From a checkpoint of a small image classifier.
Data: trained on made-up road signs on poles, 122500 training examples.
Rows from block 3 of a small image classifier, named by matrix and row number. Rows with one number within an expert belong to one neuron, the router's apart. Each number is 500 + 40 x the weight over its row's rms, rounded and kept within 0 to 999. All counts start at 0. Numbers have three digits each. After the name is the row's rms in percent of the matrix's.
Before each expert's rows are labels from the 100 images, of 14848, where the router gives the expert most weight on average: "top examples" is what is common among them. Only what is clearly more common there than usual is listed. The data: made-up road signs on poles.
# router: router (model.blocks.3.mlp.router.weight, 16x192, trained with AdamW), inputs 0-38
# up: expert up (model.blocks.3.mlp.up, 16x96x192), inputs 0-38
# down: expert down (model.blocks.3.mlp.down, 16x192x96, transposed), outputs 0-38

# expert 8
top examples: hexagon sign; grey face
router.8 105:473527633474484515513490504509529509557536483520532453503505502517556498480526465466486543457501483470500561487411496
up.54 104:491530499441521518492524482434548493529504464545468517477525487567485498527493489422476592467425535535472490498491463
down.54 106:502524509506498502572571572497503581499499489597567303524501474466468543481520515506498498517416501493500487498478551
up.55 100:502496668551509518506483505516504460505477512495532477454532532468485503490492479410513549524508484542546499545490502
down.55 103:497479496505497495435498560503438460500501501469464480533499532472541540495542500585503497481489497496498519478521482
up.56 134:513519603509550514530488501502513497561494486483507515484517531493522465515483526448491561512618534387483510565508514
down.56 123:497463498485501486508491424504496493509499509522502453536497487432495496492534498544502477518469501533502490501476502
up.57 063:527497439484572556529515501497503463524566454458556426416503488503512527508456505490495486534543494537497547456500525
down.57 067:499580511506499515509507544494552402498500508508492427522501518439504536536428516445501503490502503508503550476487597
up.58 168:513496492409499477527501537484529477488509484500471477477523537511533450443504488502507495478606504504504532498428504
down.58 159:499481504495503493469498556503479455485500495468514564495497521502498448519502505518501492501474498510499449507478494
up.59 037:526512502553546499557483476486478468449490480527568513492530445482462453494529493499520489487361503557475509535528515
down.59 027:504384502482502478536520542505542457493498511601478589534499510428500545482544488487498506532588492529502419513469487
up.60 106:516573539464459495539477497510514435569498481514517510463552490501539541565500516471484469498445498445536540493514492
down.60 112:502544522499499538496473534486436495515502496553465403498496470452502521486483491568502524487608497509500484492544428

# expert 6
top examples: square sign; white rim
router.6 099:466531530489572502478458489492503434355489528462507540435557479484490520479540437482539524452448526539518512535496498
up.0 056:493549531465496492453461501493446540474505490500568451492441446587574529516448500444461483476518526481542538563535495
down.0 037:504484510496498437514524480498483531460502520585452462491489451546498529529567559581502484523541504557509398486495487
up.1 115:485511461495477530510510478520547366448467484545549491559509490476486460458497508650497484493520509570472489531443520
down.1 110:505447515488500481499486523495461650504499489537523656539498487562469514498517482346497517497477498500499478530497515
up.2 122:455533499578472443505477506481536498489497501517464523469506494475472512468546474421506429475574498446529507504453507
down.2 116:496423519521500519530506406511357498479501512571465449507497490593487464514488546486499489537483501497499505518552517
up.3 121:468556542622534531571482498512527444470512488479486478471465525508585458528521496505509578523511519521465529541505502
down.3 119:499322493508499473478511493500515505529501496544565377501497477489497553495526537541497490517460496490502490482522533
up.4 115:523514522448506463502518487477457577391492459504531489540490478552535452475531533459505611517574527521473513496510525
down.4 117:501484484496495513532490555496534432503499528510457514407502459491525569501430487482498449503508499510503504492499433
up.5 109:503500452498506452499548448514486446537489494521550472479518523479523466491452489527498506493491480552486481520489494
down.5 108:498445482479501488493530528498596478511501496518498521463503551492521522490575518451499495490558496508499450497510547
up.6 076:494498502486512614497539449486479576512492509490407516535485487517555512467560509462491465529551506500604510458524488
down.6 072:503428518528501485406481596503506540475502489423404427567503512492515546492491499501501522519477501509498483489466500

# expert 9
top examples: square sign; green rim
router.9 105:529491499504488451453516522532503433398486463478526518496513480527480504541498505496519537485413513531510497487429501
up.34 114:490519552457442424451500510460507531510475493499466550464496494490491564555463474488457512475429485541471555490571464
down.34 118:497596485505502519426498526503517466495500493369418478561500547483499470473519493568500488505478503504504465513522507
up.35 112:460509437510521437562478494540511516437475524506471520557438497504499499493425487451529480501552498490451511492502500
down.35 108:498495483490503494474505451487571512483502474564580583454498555592503501532510563505498471521500504547502506514496607
up.36 101:464503524604453474516525501501460442356477508477469508482534497537474492501448463627530549483467494421489496525449477
down.36 098:500533501518495495485505570503461544528501517531477504523496543541488507472520492435498508492503501520501416473480474
up.37 142:505472547297486492564501466514494560525495507523502488520542488491478494465491494500511606499474519536518485459555514
down.37 149:501482494486501501493501543501549440498499501478500361505498487542489475493538499494499508507507501505500508492504451
up.38 073:516495481476489511553465459506543553513480505508459491537538487430500516529472532499484469497451539462538501573542542
down.38 086:498514520504501483475483500505494492520499501464561615518495473500493492506446498376499491494566502487501551518452407
up.39 026:526533468525479477468497445516569587542490529533506533517567512456451490550480497448521421472506485456493518503500516
down.39 022:497524555492512493501483559496552504463501475601558400461501516508496469503409478535496457517523498489499511592493506
up.40 066:505423479526450483448485489518567471528495531525504490518472466518462473463491497503518452468422471504469475526536457
down.40 073:496485488522498502538497510489529497517499495593455536520502518448478466513547500480499466523525496508502555485517580

# expert 4
top examples: square sign
router.4 099:489523475495485496497453481495460505526522482515526532597459523553538556533527531438507476500537483511471486480496494
up.18 104:475490579388491513466488564475522506521490483518501505513546498531521509427450485506492561510474497489538500466507496
down.18 111:499408499517504491522479466502411558482502522429486559550500536591495518474450508445502513522625504504499405485488531
up.19 078:518541504522479475488572496501482577554455499527513573492432484538514522507530485356445483500490480525526476475493429
down.19 067:497537497495501463454529419508480543523501485540543477471501518511494388538450511495495508523569504525496543548459569
up.20 099:507509402476534589505504493495505443400485486464455476480549510467488494527434515499505454486500499555519514530492545
down.20 105:498504503519498498435472516494512462504501497522549524540501528471526528514386506378500515505527499505499521503484560
up.21 123:500524450488478531535482502501481436374509529495509501422529496532545556527537508528494379480498490599491498511481461
down.21 126:499549508491497522492504530502477542488500493546382575561498522478506493490468479441501516493497502486501549490534437
up.22 063:543495492646491490411517498522562552394497501481480492533498541518444541545557505442519550527425492494495483508425516
down.22 052:500452515488499515577508384499459537493500522585509460472498501535491486488508502416499525480542496517498387513470460
up.23 118:512450446462532596516530524512513607452501472482561423468525495531510478450521504401489529517440510630506508454576527
down.23 107:501588500496497501506512430508486671488499511583444463523498489405492540523488494462500493486520501520503534441490458
up.24 104:478496479534564558467519498520515497547513492489518470460477489536511477514520490515512439499460493481484527546510495
down.24 115:499493478506504505446492451508521433493500492558503537443504506406501501511466492596502475489499499496499499517491500